Weights of a small segmentation model.
Model: arch unet, norm batchnorm, activation silu, widths [64, 128, 256].
Training: 6600 steps, batches of 256, held-out accuracy 99%.
Data: 48750 training examples, 34.7 epochs.
Rows from block 3, named by matrix and row number. Each number is 128 + 24 x the weight over its row's rms, rounded and kept within 0 to 255. All counts start at 0. Numbers have three digits each. After the name is the row's rms in percent of the matrix's.
# conv: 3x3 conv (model.enc.1.0.conv.weight, 128x128x3x3), inputs 8-15, a 3x3 kernel for each
conv.0 092:134167097147129144118099119168140116139106112135107105094175123135152116127135114136084196096127141106127130126122180130080111112168127150107131119123123133127101143089100155120133119152145092118152110100156115110134
conv.1 097:128149131148141113076149147144146098142124085177095153124100141114153147137080106121100094128154128133113140094111119155149099096165126101153134154099112139153182148135136147149116171167147068154095165118142083156148
conv.2 105:126113125116162152115126126116126174104127151129108121119173118089119181142115095110126130113142124143141115153111109090102153156127106142159107140084134123151144175113155113168117122134121134113088140091084110181111
conv.3 098:121127147109130137096118121188124102130147110120100125127098147158114123105126147111118171146137120098142085118123132105109111135132125106146144161069096133154138144171153120095154130119127111137077115107150135127144
conv.4 093:124167142161095086144104146170142129125130149092129125122136122131108123119095121109107139144117103122170126184138121102165148120077077145094129171141124068113114179082122146177170078108137098108154107079126139131118
conv.5 103:113129139158118112142080137134077088120139128131147107127172099085153153154105125132147136142059139137169124095133153143115119109121117146114133106095147120158108137114154121153106137147117135149106131105117126127149
conv.6 105:134102084158115096071122120134111126132138109091158139099133107140117123128105092084150112115065132132140105130107114138145122129116125155146115133160149150132121129154113147131109127159134131126090143160116115107129
conv.7 098:113159158153138119071148096091108115160118114082101139116121086066137177118165106152128155164100138103112128164131106082101106145130105126118154082091150114194100161112126162115133124144113126142114149147138132109125
conv.8 095:155110173170113088100147132150110110124125128152136139139112105168140118141074138083137157140116163121104094139126142152125123116158142144146131134123161108107165155158163129149107097158132139128104119120135118112101
conv.9 100:130123090117171132103147118125129132096087118153121121165120137110119140141121090083088158107135106078168145096158128112091137111126119142144128123138100109184067139168134140151131123082171125091074097131152133115120
conv.10 095:104143148130124072105119107122097130108152146137155135084121098139135137124124089142123155166151184142107115145112101128108132110120110105149094128102113181097094111124107162102136138171160134135188166155126133140053
conv.11 096:129118195155161100145141123168120114131091074136159121106110144125118099120137124141154130136090096147107148099169114141127111169121109091094126152173160158105137136130093127158145120185098163143135141095160098168126
conv.12 097:145153104137195123109176089143155122160102131080145116101138122102155152147128125171089146131173117128103112138145089155083120140132097110139126148144121110123150101094111084132165142187113141124165111118122118148130
conv.13 111:150094130126140137130120099140136150135148061096111152139081143135128148123192107111120107134133106151115142108125154138079140146135080110119120171122135105140126139149107175060139091166080099103135081144142126129128
conv.14 101:135114164098171088126095131128175097165087103137118163079103119123124135116161168159114133100122165143072140113134134170109096132110125109135162122098118111129176141128100096165113107103137108092127129124114121068164
conv.15 100:148136141124129167157136147080115094129121142118136094113149117142091097132133126122121143142180116138127138124129167158114116130090146137145162086090126142137101158071117103146109125096157141119161137082110137116079
conv.16 102:162137124103162121130107133139116151143114113153138107140151088121113084147118175157086142119127113103138133144159127152085117152134163118106126163103118119137126109123096129124110136126119106127117093138151119148114
conv.17 103:126135098140127127128080138143106122102126084109161125140092130101183109110105135131130129100134174126138135156105133142170105163156139167108167106154182158094159080153153137112145141148118133124099158099073138103119
conv.18 105:111147131137075126155136108136120099153126147057176091135097096136080156112127114137123172140139136113137131132143121090175108109087116143112108155158112116147150121133138136069152162132153149139101120138121126149135
conv.19 098:120096150147133100116106117121139160069089149114150116114161169127104161115100117122130148124152113174150097108137109069188127140123107153127144123079122114151127088102113119139161140095132127166136153075144128149163
conv.20 096:121123119130157117119126139166123110122122162104104089097158109171110107104141114156161095132141156121116174114131130095132169149114133137171113114142067135162157122113120135133122089130085090152105137110151108163088
conv.21 102:150163145099076153117126154086164105123056092159169114153077088140163130108120133127130144080126134137099130171140113142190082071121154109126097134149140147099123153104102091118101129147156111117129144105133154127150
conv.22 098:144101103124134146150135110136164104122145113097116117115136110135111130094134122102160130140123172097110125132147137116082101147117063117103154166141125100122136161132127136137154088151091171117102123170120178146076
conv.23 102:141145155118126145110133167123135127119165113146107107099122111108145132156146138137119104116139120102140101132130124127160113130160089170121091087146127099143163149127099183119120154093152119175082125147125170152140
conv.24 098:131108144150103083128092128109182103123158112148095132115127124129128140137187107128128147137133135114116147142136151182065114157159142102138119137094104095194141107130117143162140154107105166123132114142106139160165
conv.25 095:141144121134091154155106110145137172128089149144126132113134083109124152152106109117133121117100139133144139146133111142123152094118180107129097124139167124159119139165117172123099144112122098101134101122143125113138
conv.26 102:094145081116087176172113127129110172133160118141132118113122116116093129095129150134094139164117152119109127129072124123183126139135133109118119121142119139148101097150112159144087114102136080138159094138125147143150
conv.27 107:141183141143071161156151112159125139101135133128143125134132107107116128147084128126121172119105137095165086175107142138128137090111130153134148119167138152115153133135117158113126137159117137126107146096138112117093
conv.28 101:143128102084136107156150113144163109097134119115118138139138130097163115144136110142147116121123138146148141126131126154143114172098079111138138161141135101173162160163137124128081151149093121138134166124123121098126
conv.29 106:115118156114099154109143114126130142132124152117114112157085107140133131146135153087136125173125117166124132115131142157114079149037153134126156100145135137057143124147070133124128153094125109130146105111119145110131
conv.30 094:123085096119140121131162134112158140144132130114134090122095134096127086108089134118145144121124149123101091128112116119126113151122169124131166152121101122066123153146112115156144095097134118127123124173110157087124
conv.31 111:146148101080171155122105115076134133160086149137128101109162135117148128094134128102127143130146144118124122095154100115151104138121149127116130130143120150132104125165122123119167132114121161091148106159119131130086
conv.32 107:130138159091107095128143143113128183116102132107132136118128129125110108118113147178166123116137159099096101146137108116104133135120112147123164108099147137151130118112147141099162140147119140079095152106065121127126
conv.33 099:148113141137108173128140128155101169157166117127146132117134143135072147122169165159072144152153121093192147160139136036152114136134146142114189174177096076136120126155127129135110138161110102107162150170125067127179
conv.34 100:140147117152120087123120156125115155143165097111111108105143106099144148140089139086094145142116150134110153140115137132105103115135114148180088129136105126122157134135110125122120119113140154089103139111148131082128
conv.35 100:136154107123176147118135141110167105154099137122099147150149133122166151116165147151139095121120146157104140092142106116090120131137101134117134149081151126143120116165107083195100141100104140144114160154096124157095
conv.36 101:145167128148134086112146141106104121100122134132107114126093112126137100159100131133145122136127106140114169140091126156123116138106124141096137157101137121095151144100110111142121162123146101176147133145120140160109
conv.37 094:121112128129126138128139072125144129130131121137058139085104102155111087140100168117116090114095146153075130150077142083140118166137150163115118129109119102126146131177126154133097111124108150145132087091160116129165
conv.38 099:094159105137114111116108132110155129127067176133129154129083118140138144149101131180129096135132143124124147130114117127149131124158103161123104125118072135142091158149082148139188133140093100113150102116098145128175
conv.39 098:119127133141121122133069115100084166138106098138117114132132138154114157147102122155126133137111110108099105139169097132132108128101082135104100115122125114154135142090127130175110154104064178143067140145128107141144
conv.40 107:133128146155111108121124149156147118119129116148096122177113119086158135134139131143105148106162138140118144131138133163073125126130125160146132125113138127121094142070141154150100155148132116157121127178110130116171
conv.41 095:124147152155141084095094131083143114103160176120123103171103092112126161141125145142121137072146099119137133076143127135092145135143101108093119119117109166157179084097134160142104196119135093155155067118064098139154
conv.42 095:124105112133104114103149107159102132116188173113173094123156124120118146122147122140136124133101122132111158144117101123149085112112108140106176090133117159159126115097136134101085210139167154136104100084147091125154
conv.43 098:120106141156181199140147091167158136102136135138140147115149121122103134100152146138133125140168146116113132127131121122122172106136082117093104110176141129159097186148137122102096087174132098117157141166144150122118
conv.44 096:093157133088170148152113070156133086164136091132144135121154155090095084126145180120116122172144118074110107106153134126172072125153122130139114147145134119121082135112095123136149142137104066131137137140083118132091
conv.45 098:156115127117132123145129136142113116122126119121134148126135124151141139107121112144144133156106155109136073153094121108147136130099092112127096184127157118133140120117114122151168137117110126161076107092157111078103
conv.46 107:111154096142149138122122103126114176120102116126125162137159128124099094125139139127142130123084193155131115122134131142129097121122122117136134164099101094093152122160101120115115125096142102108191146152087121103144
conv.47 099:108123130129165205144094136098107116120153097113096129114123128073130073143122156154146126099115143093178102130166147109101144116162105125107142126117150134102104128137133138143136138084109106108180086091125148172103
conv.48 100:117140136131171107103131112089106117118111134161086114129157088132164094122144123137118123109152138118162144098125124110103103151116094089168080157153127135118115128124121169076137122091129095124137130134116134133125
conv.49 097:105116160157086120158137142087154150115114092159138147116105111113093123157127150146122109129161097137098139154117123098126078109146153151154115083165137132104141147118138130116113116119129102111114118126167076134179
conv.50 096:139137113116101104185131166140126145124145127098119114144088128144124139118138093070170152137128143120130113098121146127131128134095162159129150166179127143130131166116097123117144088120113128110114132152131115135102
conv.51 101:174123148057149142145071119132142102119119084085102133147128101123088142122148174191092117125120115127129127113129088135044130158102159147103141132080120144167139159152115116150136096149113115100111178200144120143116
conv.52 090:162138204115150116091113160139118120144172116124136122097123118115146162157079120155175151098107115152139146110157145100104102170119172160097123090165144115103133141183133150159083133143128138162123116103085116162145
conv.53 094:140157114141126165127114125157155116118125115117119105173106156093112118106076103110154102133114138168117063116174166092101118134133093172140151128131106120121139102139126103114150131122104122082129158122107123130136
conv.54 096:143162126102105144166111093167139110138128145075178145122161115094109136158108124157149108125117140124086138119118166135178127125088086109110131156133114154097102162161108094129162154132109138120122106157135133099136
conv.55 111:125119138120110141130128118101134121114115138147143090149087120109160129114119108088149101122176110113145149119141134160104173064154110108155121130084176138132099135082107115197114144134133134120127127165127125126124
conv.56 109:159143143102152166109151145127090149146122082113109166144137113083193134141058160142127087157117099145152090145152124117191106137129107109143132144159137130122127164119178154117143153129100142142130088132162105157151
conv.57 108:156140145150088154145116122107124135113155096119111136111113115131109143093138166131099122128131156081147145133147089095115168148133159100131149130071114150137118076182103118123167102150146127105117152096153153148085
conv.58 103:109107089121172142149096102167134183121108097130131117120118149169138122152132107122112149104095124133136104132131155120083152110124113133090102134167134112129129125125133115090158119148100154165136117116119114167148
conv.59 104:117152144147094104105109140100121121096143141189131122094142126124149121148156118131170127164120129159149093121089138139119139149133124172108132083107139138102089091122113116163111160091120146095128131113127128122172
conv.60 111:173134119125095148124153133131109151131124129139121113116163112135106135117107133136177113139070117174091144080137102116123132165075109116143150129140111122148096173153105150144112089121142156118142125090137116160130
conv.61 101:158143138093120132144096151156127172163131181143113138083122141136178151146101126160117141133147103146144127150158125128160139110176114107121127131129190128142115117168136098166152153154110095121122105080100154128117
conv.62 106:140138137164081128125140113120125132114147161159100127112144070129149123117126166104119147112113136115124096137131115119144073111110145100121110146081196173142096100153084113109159142113135123106126145147104091130127
conv.63 106:116158111138155146105157159126117099134164102096100121115116106104115104164134111123157120150102130123150161135172120102107126090121141168118130149145115136111172124165128111118155156124116145123082083159149155102131
conv.64 096:109205114145135145157124120143124138143117127163150161109091084161141126109150137113098120188148118153119106173122145109098105102133113098126154139125146153103150141157067105147138151104118142096121140115105126164115
conv.65 098:112163136131107158123107132106145133148108160114120132131136111084169160100114119110126117109107150121092140143156113132141123125127122154143108114140161154129087137106124149132164115150158117143152124129106129154118
conv.66 097:124133106123076143101116149156127147154188124092145112115118125152087134105133146167104129146113123110146123126108165071125144169151100100135139087134129125121128099175142120120148136136110131114117120114175161134122
conv.67 100:142141118123106173138150167161116169133124143116108135173121086154127095138126108095145108129139161136091136116140143148169109138119121135124140118146100126093084142123136127118137135147120155135135121185146111127130
conv.68 104:082094123154100150136156114124134124121139136173110161135098125121102138089151115136128090177185107134105121154142128094185114124111104132146120116114130157135153142118130179157081128169108128116093135169114136128126
conv.69 105:143159108074103144115113102102116060139161130157145148156086124137139141104184135121100122129119123121143156150101108121127164130176133114128143093093154107132124123105116100113133198122109115120129162110155107148096
conv.70 106:153121102123166175149094084150099120157138160125120131143140100136077082117169172129177097110114147127125127127115149124116071162146130109110124125133119148096151128158158156119130160042140122113143144152129127086126
conv.71 108:153091119148083141120141157148151114121153134116164125124126145182132139140113122101135127142097118150123164125098151099128078149107116145081147100151139151163149103162130125149127113125118138116152071145083139152128
conv.72 099:118140130156138084120144072161138110115138129121103106136121138120139147119141149136116084125127126104115112139118133173095134131115114121139126153130104113138140146106135158105145105147133163067128096140138138110150
conv.73 098:116177137119098146108091116149123142129124091125138166098140124149147102126160129114111126134094162105104149127124123125100168142128104108092103141132140098148109145126139113160128121124084129091150167104130116160106
conv.74 102:138129154111094140133141103136102120118137150167153117114119092161087161173152120151107155091120158136147180119141141131103121108160143148130079104124115097137148151184137129144090121070118135109110097152115091123148
conv.75 102:144192137140128124144114166159060145117146138144175115137103142116130138081140128126134087153094136094097136144128102122167118126130108131147149135126115153121142144098095098114160146113151123138146120098150150119163
conv.76 093:118134126139159145091179090151131115111154122125165142115135114107130112128166134116159129189100133150142148092140140143108085181081105080139105095096129142123138089120135158111093167135090137132169137118144114186105
conv.77 095:126149125137145128099132132157095127112131113136104142153143132165110142122094139114091114172132104116185147141107135135128141140104124111126101093089111171129102177122085112131129159086135089110082105110107126163098
conv.78 101:083155170165144111133136126130125187135144119153143127147134139130132163116108111136121159127153153122136109092159121132112145114129159143120139131126142112104125135144121142139137136109158170141104160135150149154141
conv.79 100:086097157112140129125116108133163131140132151090141159131099162140096151129128118148130119099157107139167129111127118147127122088096135136116174135122142095162093104115123139088152162127151129140159110125132138081101
conv.80 100:140105119109130129111118104138140128095118106149148124153093123094154163084143129151111111113195130112104126116149091177107139124109121098135138175104157095133137157134138119153121164117147135119141128152117105131172
conv.81 098:122177131130111129144145114117183121106127100109122118166098110111123172137114097167133093121115138079098073147159086127137121087079151109191090128104193193124155108148119154135128133110160132108126118133134129138166
conv.82 099:107112152179080120146130148163126148135140127150117102130137161162066119134099103130145165130135078124149154139165137168125124107086157089101133139162101140111141118150146150125128071121135116129100112092083098104133
conv.83 097:101103123139119124124146107112139159125151139077120140110114116095120076103133151128176127153068111128074125136087166134128121122083147070152140104114147124080112125133121128112151137150129156121139130110152145169093
conv.84 097:087156143138109129057169104108137153194112107097121152128157130113129173165109132148153122128135128145144153138131123132142151108101103133121159125158096103145160091131098158105137115163142143136102125142131133095146
conv.85 097:132147105152141094071172117091126103106130141140167115120114110113136074141119117104139155090121101141145156085140127176057114164169111088112132148117118120145139117179122158124146162172095126147122122135127080125138
conv.86 094:153120136109121156125152172117116146172113155142151133106137161161092096150124127116126101159129174149150112137113171090130142102099094154116128153109117137124063147109115151091161118134095077134129161121106135127142
conv.87 122:093126137137165071159137151166153125160083133133110135146119156134085148137123112148132124102140138145102110141144119122158158115106104151132112080156136129088133161096163172127128083155132114151126144158132188119133
conv.88 103:141115162121149123142135125128133121111062139094122099126124120080095092116123146124122138128151112113143112195179122117109142100117117107106111155090154146129116134139120139122080127140129134115110180138109110112106
conv.89 096:129152140112096097160133171081115182129126079128144153099132134144131153150120133143136082116108145141080168114113130125135123164147124108105162128172117115128118144161110118127131135145095140127050137136129138141156
conv.90 103:126112112193112132142131126107160136108090063110129123116169131107107109148136127123146138113148142112113104153082137153145153138102097145159112105105119151118167142118109113145170114145106135099147143117114077135146
conv.91 093:139126121179117074131107161131141092142115121166130131097116096146115101142099084169106085119085147133114156121119150132116162100137131156099158103114169119150143096142154148156132094122148125072083117138138102130189
conv.92 095:131140107064159151167187125114168154092155148134114120123137126117190102132105134118104142140097124129135138114119118177080149125134145181157164122142155128127144153136136101167134127131151168120158151135137143142145
conv.93 092:124129114113147168154123130114142150156139112105101086141107144135125148129115117181085163095120114106118129144131144130158107097155129113085117099145152141111143107130099136195145176154161070083088110131162142164142
conv.94 096:141165149118128119150128149140167151093168123140103156158140097131109099123111177098139129102115115154126164165149145121077153159168113083074107147143172131109117140155089100133106121118123152058156115137161147093144
conv.95 094:158132146125098136135084119143136133125112122129116120114123166115114138131114097107095190127089129142131140131108201171106091107108131148097142162138143132143143125148134101143158141142098119099132115147162130172161
conv.96 104:147174111147109123073119151098112130118177132143132135118151115145101128153166153139100172101145043104107159120098122118124108130100167134150123110087155126144177148139128121185137107098145134096145101130155151166152
conv.97 091:115135144100135157149145108137125135104058152123112111140121154101129145119111122096152132097135120132129143120193095161111141168135102103147084160092162144118163141120110150105139121156139124085168117151101149168171
conv.98 100:139154133106112133170126119117134172090095113130119129135101115140101083081160127130115109128148071139117153124077169125120120110109124136098129130138125160134143134108184153139137090120147152157117149101125138132107
conv.99 098:120125182134130070164145101075078104182159123123159129136128110109158162132109129170123117111121116136133163128118134108086118092136122124144135165122155110041112101137100114078133155138101124123147153106097126099117
conv.100 100:120114128093106100131089121069123123127090119131127174094132157110136139118122123153095074135140121129151143108133100147144141128148149166128137145127116115093126123138141151150139146117154083148109167116130120142097
conv.101 098:134120143098115101158149148089093148123152126142149096144093145113120123102096120124068098168093108183139141102099115164115099095111156142106149109148119129121117112172121167134106116118154132102095134113173173144118
conv.102 100:149168133095131076075151147075124092138096108115119120073158137151128138107124126126160144130143109113141125109106151177110132138138117121108117107151133144116137139155152155067108113121153109151146126136122115148138
conv.103 103:139176133090094152154100097148164101141155086161091121112151095106208094124114110116123117110129128123096127158109119160090092172131145136130113147147138105155132127146168145154123129163070129110102114144115092101149
conv.104 101:097137184158145123124125140145124124131116137149147143130144138164121124137155128115117148143124122130113128163100108108122155156161117097111107158133098117108143129113064158133183122125112099162103156095111126095127
conv.105 104:136121150122161111145084176099137118153114085100168120140131174135087114174132085147175135126084125194120108082111144134164111130091117123161134143114127125165115099091131114131159125118108120080138117131130163124138
conv.106 099:152147141149109105110109148154119130114106131126126115103152100136111109109131119141128149116132109140118118110101148169131061127138130131141130090122104131111064106174113128147144165116156140137114119158145105168099
conv.107 097:147132134115088098154158111121133130095128093120184109136109128182170109118100124124130172115141114131096137163134154076110084129100111123150129101143150128136114120087154153135156102130130106172152108185118146110156
conv.108 100:125084118116128159165106082151123141140171109116163127115078162119085100148125143126124133211145113136156146110096168094135097109158157120118143168125125110126154119143114150160108132093134118111087125119157141129126
conv.109 096:117138130165140102127110126144120092166124153147101131124094137149128128093146124110173160130151123127061157101142137107103112128136085091107146149139168141147121177117130099115121118142141103166099182110108133133118
conv.110 105:147125132151113167108118152129128127144140134145165140149126162113115128150126106166119129106171160143132162144094193107124169112159095144099129080137097091111105141097135123169183104160110182076127119079119125126149
conv.111 102:135169095140170108115124156124118123123149120149111099123130114142162098102136094129117092139088136125118159144103136122068139107163084141145116109134082126172081145136123132129157147130160104129097154138109125162135
conv.112 102:128102134119113118137098126127109127103151136135128129118157113139082143122126132151154137107138117124118097150134114129115129120163115112119121145115125125134132162147162128125157186070137133092114149131159096088107
conv.113 095:129158060116148142161108113119126147154129135096127127158155108164118137085098105124155119149152110128105128108103139146150156133130134135128136107131098122096143124079123152156114106164127161141138145095091127135122
conv.114 093:125118136120130164148154142148098103174143142143115072103125154133119120116168160116104077161143141112166137092139154115140066144122095111174126117128133084145158116186106109114153144145098136091118159105147124143125
conv.115 101:141133134100117116063114115156099175136143112133140127111101106117128165158147095135154128107129159144136100069137127060155106117178147145081055101144117102109138121150157134132116099146137135115113102142093124107125
conv.116 100:159109127165130123172106133146141093143112101120137140156127118119120125131129146108075128135077159150127093091108102111086124095125144131138105130097089111134124125117174115140122118136142129147136182149190125075120
conv.117 101:119121147109149141123140090095108099094142135153120112144116127152102090119102127139119141148149102145102107162083122143135140097129139176102126125171110084109140099129129151160122154136176124141111103120160130111119
conv.118 090:157118142136142130143128155189173182108134135099095111124134084141115124149101128160106148114176154123169140123098116110084093125152125118114156122126114179142081134102082126139131159137148139117126162169119120096141
conv.119 100:126148167139134115143117140143119141108129149133119100126133154147175119128170097134093099106124142112086134150081133131100119097108169121136107132165112142106145165087131147120116121131109132132102164102139124158156
conv.120 097:169148159159130148124148077142157109119103099153086098114136132146100136109142104159111170146125151119108135094121146123081116127106124076148156109145140150117146128121128155132124125094159152112136150093126138086134
conv.121 097:168103131111118157133171134141142140089108163145085151125097149101127155099125100117164151144142157121119063119148170139101114140136079156137107134117115138131076160138109099126095108115128103111131143157120132114126
conv.122 099:128091134141182130111142113086166099122100126100147154148160119151136108167115081117113164130137131154143143129161084138108150147108068113103126175096149117109112163125133134091099117198167135149134160089085140132095
conv.123 101:140134148170135106109139169104136177136126142127151130143160111115187129106082140122133117151123168133164138133122107127136115110121178127142120124122144106156124140164123193091116085136145143145120084146164132135132
conv.124 100:112094135158101186120190114165119175121167126127128124135127073110142126157125146173156105121139152121104105160099117127129153107055116128118126157137142109121118114132136143107120140143130137105134119142105113112122
conv.125 096:131139119118105117103132124126167140149130087160164103111103148118133148113122151109126115131142119149124113106116096123120112120164131139116077093147172144117135156178146132088136156176150095093103080091111144160169
conv.126 101:127156142099116121148117168122121123094113138091115142155133150122105110139101141123157131111152130130138117118163122108147135155122112148141104120131131121127149124168073141155104128160144131134108146133151165192123
conv.127 103:167125116076148127189108102133142156124132128115122133136112155140073117128158142124132109125106136175095071066121125111049130109120135118101123146168126135090132151127124143127118132149167099145073121149153143127135